From a checkpoint of a small multi-label image tagger.
Data: trained on histories of elementary cellular automata, time running down, 17.3 epochs.
Rows from expert 4 of block 3, named by matrix and row number. Rows with one number belong to one neuron. Each number is 128 + 24 x the weight over the matrix's rms, rounded and kept within 0 to 255. All counts start at 0. Numbers have three digits each.
# up: expert up (model.blocks.3.mlp.up, 16x192x192), inputs 128-191
# down: expert down (model.blocks.3.mlp.down, 16x192x192, transposed), outputs 128-191
up.21:124127155178157125138089138152108117104158089133131121121118121129113118116131163149133137085130114153117123095168115131076141126158159129149106099145138080096140102143103076129136100110088107
up.22:116146136129142124181124142094096146098097086119118102135148129143119152102126098134142104136156122133144126138127152154137086102148134098091119153153128133114117115114128122116130118159145076
up.23:121111158132134124096113105124116103139072122111127104147090107177115127123160156110097103129085106131167149145121100133122094140145132133130115123095135116148125110094125104140152149143112109
up.24:125170149148087127106124158099112104141174154147145101143106161157135089120137133133107194132141118112081094109100119150149151073150103107134129132157149138142141135126145114124156134085133131
up.25:154119147094092132131141129160132106141133118127126116094099146134096127158145113129126108138127129118140127127115105133076165135163130092173122162097079131155132121089110155104126137105096124
up.26:087162154107113111170151140134138132116106133138109101129113146122089135122156151125152150180105126106115130116113157096152122113130162089132139122106145166102130189105136161094124164094141140
up.27:124121179155093150115108094090149136170108109148168148100123111123119153110151120133123097129146104088093084167099115142130161120125127137133125119136118098178098117117132167146132104133156132
up.28:076080086101084174104117107110134141153090148105186148086124153150139151150104128132096119144186144101148154128170117100110122122095115124138100153145108090162111182133170150106133142141132106
up.29:125143130142151139128140142141107110135131073107140141130132168170118107153101127137126085108157118136107132121137137104106163157123095132133156124120124150099093143123139096158175099148133145
up.30:127130107130141114088163107163183143108132157160130144069145113152113141160093127115137130155161106143107127144140112148091101107133133148161137131101101121135160146168144103138128121138099113
up.31:086118161126110116096146086115150129157140142155126107117146094157106129135127134124144140147104130095112148119137098118117128098127105115153120080104135122135124110101162173142148123158108113
up.32:153129092117130108129129169093139119119113114156143113108142118124145164132102111115093129128107133157105143163117129171135131166126168167114081085110125110089127122114159101120118122131138125
up.33:112124129103112154135095090113107144139108140127090130121132122109119109151140175122098130133138147122098136141092188129148127108112138149119173115152135129140121091116154134128144125130172133
up.34:094143188086106153140120121103119109128113081140136122113155176150127171121123109116136135159145148133101166125107154105106152129140127109140107134149104114106147133104125117161134113141160093
up.35:119114109134132122131173150129126117162104117171130141114162146150121134093105115110138131110103109129137136179118119089160150127145090187136133112161138112136135156074144132090165138079117144
up.36:103101146127062150155156194145168131134134130085087121130132158118098118120093106141126118161144125104133161167103127100161129125111142120139165118125116118151123124114142136122142145103102122
up.37:081083117165105123130122109126098155147111155079144120145175139191097094101132174142090173142162120134162127110097127121128125143145071102117160126119139132108122174162117147130141146148164159
up.38:087172098159171149097152105165115132166150130092140100138136109130150113141107109111105139151118130115143175111055100143106081093131109162144137124124135124119134122133152104136074156174119130
up.39:133139104093087071083122151167118110115121132116126113111132123124094124143116115119126100115129172146117153134084097147137120105140121138137130119126116126141052144128140122155110132189144106
up.40:110132134060121112149093109130157104132105131156094153088173126122128159163121108113119108138170161105154169111113161119146128135122139112121146114147158129137147135126090128090126119139112102
up.41:121150146107134142120125153135110135156103115107125134082134087115129106119107157162142108101114115134130151096129067093141145110132155140131093110148111123069132113137106108150122133154125112
up.42:127121172116155132141179047155103123138158144115121098114090104104159127144156132135116112134149139111096107132150141142165146126114095088100175085086111115152108118103086108061164224139098101
up.43:137087139116090130110124085112131143171144120138124128158115128114154134156181127126147137146106087109150169142127137099131110099162111139128099111110099141139088160130115109164147133120113119
up.44:103130139115143114136085150086128122119130097169119139128136139081171091149100139149096117100147123138118133118080146149116107121168118129122135118146117126117151117085104109118144132093143121
up.45:082177083127103094155118159112106131124129114092094122137107133079099162106116143082182152128110117117109126100140144112123121139124136148113103137101129123142129126124127184122129095117115120
up.46:112121131126112117129110091130148114100112125077113072156119141151132131132149102177159105112121136105084135101116180102165111117149136128146155122172112128157153120108166153154174120159099112
up.47:130082163135056128109125161113141159122100142127098131073115133102108170107132126108143105144125142128110202159134131152145148133132137115156142141118128146116140093102097132112152148117124109
up.48:113117103126112129115125140133102122132129123145145150118117112112147144097131112155163138119154129147124137134096150146161116120112112121131137107101137128109134127097097197128125128173146132
up.49:138124086164141143128161137127148161146119124132112156110120116099115140114118128110146173154154108150161144148128065156102144104099160134095116110121126133133109139162154103108182134155145112
up.50:137121138138140125129134172176135178151089133128152156121162113113157078148112141123142112130167104141088141116132169152110113153184134059150113115089145148134104100120138090151122141119103107
up.51:133129116139108096080097102131117132123142158102129093132154132118122109170096149115088099121149161125146113110107195128153112111137090160099162147160057136139160130103102093135153110098154134
up.52:132099162158127088107129117158138137155116171129122127134138164140139133172141111135103082127093131108121136101115113140111132125118112128162153141108131139140144103122148163130143106144135128
up.53:080152144099138115134086179145151129118157166148123119072121101096152099122120134096098181152126131151105141097123101160132090131093116095125120124132148122142158133135146095113104180102127116
up.54:147131117140085093105150175085127138102136084173119117095158080162168125096139082105152072122138129139125154088117132082123138152128121081144164130121141142142102083097091154140120097123139125
up.55:106147100109113142115100145139127052115147137130138157171124152155096134190139114177130107106078079131097144145158096153144116114137154139101084132124128157112098104114146125140102120161104140
up.56:114123114120127137142130123132116153122111135104166136131152116131137114132139146139109125155167114134143138102161101144105130167127121143116153132132130123125148122094121127111148131124154147
up.57:144102172133125125154120097099093100109088140128103168154132157148091097134094157113148159111128111097147110097105144111161111150133121115116159133089109149126106122141130146148143112136109142
up.58:125093109174124113152152062090138105101103149119061118154104129146154115133125125137137126143136092116118134129158124174139121162150135182118117142110176074109120145178115175108119155145103129
up.59:122185126150128137134158077157121158087097124080071157157073193154147132169095119126139091111149125149117110103128111127154096172120110125129147133179136103111138092139132132115118122130115117
up.60:153104134116168109137113165118161083140111121149152112116173157157139157146155125103135101136085164140135129148178121123094139137151146193131143108113156120122153116140123170140134170134090159
up.61:124118146156130116159122112113138136114158109094154114169110126153125094130106093094132119126111060115167135130137178110139147114121134102141160137137155160137116186165156173131104121102111129
up.62:124154121085129142087194125118117113131149162110104110155110119071125086145155102155137087083136167163128143142091109085140124162146137158104117100151172131170077155106156138097105128111154093
up.63:102097106131116110131127145094127147125130101154139131117118127106137177139111143119096117081133099132117114138116168113110125111113120101114111133122119113141115134134150167114160093131131131
up.64:147158115103110122111118137157095102135083130159131136114121133155149089138125122137106117134141134157150121149096122138086112110071086147132137111125111118121114163155143127127117145154166144
up.65:094120106131162112145127085128114082175111158086167098110118146146124118123143172112111143121153110143113135122132157144121169112119122113191142132143126130127095083141110108142111147114139112
up.66:096134153092106121150123143122132167191098139139172110126102163137125128141132139113097110138101148106061124119072165127158108143118109131096141145129139107121137114126091166125141130160148146
up.67:175135131104134078134135098118125128137129105150147078164134095100146146127134105130115123172129116124128124133142124161130174132142132124109106118089115112150142134119148147145144118147127154
down.21:136141098080114137113110109096151125119119135124112139098139113112108137130106150133119087143142149136118119122153145144173151117132093138136116125084134123098093117111141124133116147108146183
down.22:144165115095107099115115110127103164127102152095117141158119085129154134154116127103141108116091126176131102156109105108091097083134111160139143133128152152135124131108187176121154123118197155
down.23:117123164125150120167134143115136093136169128165121137135190137122106130118138156167111169123131130147106145101137121119132139146112143130110142138118093114133062153156126133082112137109175131
down.24:138118089122161149154127115117103138111105098086138165135121139115137140107134125113108115129137149111145133141155117127132103149125120133094110087123140104107170163147096113154108127178140169
down.25:117100129144144145139124146143144107103131143132077174128113199136174115090141153161110133158139130127119114118101124095167096121077163157141138079169143089153168117117129105167121106118139128
down.26:129130155117096126129140102146140186122175118137159126114098109120139146182132110082119126137075083155135159143128104082103117089112112117080122121136123144173110115139132143129171119115110157
down.27:117160096138107132124108135182150115126102125140137089146134113176148170156123158148132134146129097179125125106115150129122153086137096174148138111146121120098128124125122189120133159097120134
down.28:123126134156125141127153148133110201145100131147119123167199118127135128085149094153117121143111070096125146139087117165125096166119138133131103133181179150128142140103162110125155106162152126
down.29:123175153148130155147086167114134139132150134149112145129115132086089126107139105207117146100123124114153133119131109130166122114144159136126088103119134091135119093112114133145087164128101144
down.30:126157121156162169114158121103133134178136132115122119121124135106124098088111108118150128138099129118144095133089173120131153124113140124156086116132135113104089109166143146121111126132108165
down.31:119123126142127108153097135147193103158136140129137121112115142106142100106140150100130114116134148121158157146124137097130115120096089140134115126140156113074105116118166143161158075117104162
down.32:130101134153100152123132154122148151183141165112086125145105136098154076157182130075148136126144117152126097116156145114113147111129115080146135158109072137152131133162117131098127131103131147
down.33:101169116111161112157165113108127103144134147140130117108168125157124158072095130117144108165118160163135076105130126121106145128128133104132141124156132115136145090139136130113123125127138139
down.34:149165132115115097103134112170093097151151120120107133163090117128140111144143099149132207098141062115125166132142137093118112098136128123142110122123074157146143152150148174119132109132119116
down.35:139170130100123084128039190179153159080104135072141124123112160145110078138109180128155174134149138110137141125120106129150102131137161126155072098079117154118134122129082139108078113091098131
down.36:146151148123145145158091155129085075165093091173134169118116144138128126090189154151120117136117100077134137117137090146123151144113142169144113158124131088171177161116123132183094141143157117
down.37:139150135132162172127122128115145094112134071108123160114101106078116121186131133132163114150119150134132148131111135131120130216149147136114132165114158154163151111159143116125119107153097107
down.38:143122149102148097145125141137113158078075155119102124105147101144117050118135125154134151152109102123144092170161133164105116138103100119150116136139110135130140116140150143120166146095125096
down.39:151126168154136146146160128126153146121091114151118123139128137083108129178134115135140126148122124123095121084155122097091147100126143077129149129114150154157151139097111128110146112081115115
down.40:099161133149143115142137140149131111167092118150132111146136122173141140118142096144141090147080088168115126145119152112099133162113113114136119123149130106144102136139122152122135127146114171
down.41:136123113137116127157138111132157104094149133148136121132114105124101121127120123134109109108122132096113083151112162159090133136136142110128176145103165131121160128108107123107110116149111106
down.42:128098117164087104106126134127137110146085060171172129111149099110133177151134122134145149139107093170098131103145150152086126161134149152067156098124131150078121093126187147168133071133138154
down.43:145166103116124166089127126140134145090152121134140142139123138143095141144150107155120139097105149137128120107124111112143126117151125119129164116100101133116117110113130164143064102136104136
down.44:112147108135146140130151124122167131118122131149159134130136131144170104132166136112126126163116165097134130133118153118108122129166092113133099106161097103161070149129201147128142140104166141
down.45:133159186115104108115145130147131130138146120137137102149145155143103159151116126102081131134110107093109131149099127067078115163117096137105138113090161150097142141135136096113149127126134113
down.46:130185129136145151086136135106123149119127166098146160083131110123157109146131105116138130087120162154147120184161139168140146122106135139102115146136165148121091137127118144101146118129124134
down.47:111134111139165156145131127113112101145098098129108158127124101149177077119115139147101121097132122161135095138148097148103139151111156121129079125108146128099125088142113132142161149143127102
down.48:143119126109131116146143120128171096148127123129088111126137132120121117120126124139108111145155146125089116137111181123082148097128143139135147104141103098119155137127120145098132131121119123
down.49:114120128134125142164143101142132068160153149074142074156133092139154104092146103125134097098127132144161138158119174138130130055156123114131138152144112136089153120164111101075099123142110102
down.50:125097136133121133156115048127163173087071133099144179141114110131082085097119118110090100142154104163146121141123079084169118141134109151114079113155133112116070123150166179112115163135117106
down.51:124141137159134121139086142143142135124099127104111102130127122131160137098141123118144171135114122156117132151139113111108110151133120134123113093119139110122150138128136098126096157124124123
down.52:128125093127128143194110121126141154124130125112120157116095124147171152114167123120119107115121139133137102177123118114127099147092123119147115140096103080125154127106114125148142151123135123
down.53:149143129176152164158147110091111124110152076137131110158129086140078134199143135108159107120091137151128137121111093172106121126185130172128143114148116114091134116137110134124130125105151121
down.54:104127150089098108130142138114103145213132121099088096124091178182120115110147117113098129154117164070138137111180130089116132085124134138136126135098116171184138130103123101151185126162156117
down.55:165099104172096123138091128109107127089128122163099100134111120172095147148157143114117147140146114163077117122116151137129150154140106123141159159086136148128114179177190143109132086114132136
down.56:128144148143117079099118072134129098115133071112115144140124127146142113122106134117137142157154132099137108149079135146141139076118116141121097143156132115162101108159130108100134162150088132
down.57:110085128152117144146101137116172125150156127099138131085104096150126127125148192121136105107084098115190101140147166118177161139099154167138146132142152119135141167122091094167116150113118063
down.58:084134113120116176123152109128149121157115122126141128081117106067128105126126100098121158152123122138106119113108143113105155150167131161158108114123100163106104109106125089138108109106110138
down.59:143127122117134132136133157114136104111124149146129131081119160104118145152135123117131125110092124145124123141116169142115106133123120132137079138139117132137139150116108119155108108148131123
down.60:123140153151093085164135196145107162108132146151125138101107102126134126107101114123154142132109078164117135098188159137168151124115118092168162140106105116142108095144115108118109127112104099
down.61:134105134095120154148103125075142130118104118158139126085131110136155123152120130106136148156119132171096142097106114140115116150090123139101103104103123113130121126097101152099141123144140111
down.62:162073149094144139110139127146144113112107116141114116075130156111155118100130143144089147143159095090144063113124118140142119136102142118138102092111175125109085158120130104149152110151134141
down.63:171152121135174052113122160088137135146138141115098116096137132126143131108134117126134139144118146093137131108130129138130142136152133126119096135125130144161098150111120145100140115120161147
down.64:118131140091166137134144117146122120139131107132133104135103111143138146122166148138137161141134147125134139123120174144134168133097140093096160086160141136116128112105105112120101136136095129
down.65:137140083107116170107134177126126122082138144128123158139133128123140150120125133088131133119100109125142121143118116132119139104118111168116118142144107148135138144144114104115143095183122130
down.66:136094137136165116131086116158137141157139125106096111160140152150143130141138141155120148136098126125096112097138146138135150129112145120111134062155171130131123141152106135110126088153097125
down.67:106135125117158122111162126136170091139134123132145140166113115135173128137085149176130147096131112129099116136122152158131102147094133129125110092089121128092131127122135107174118141130181076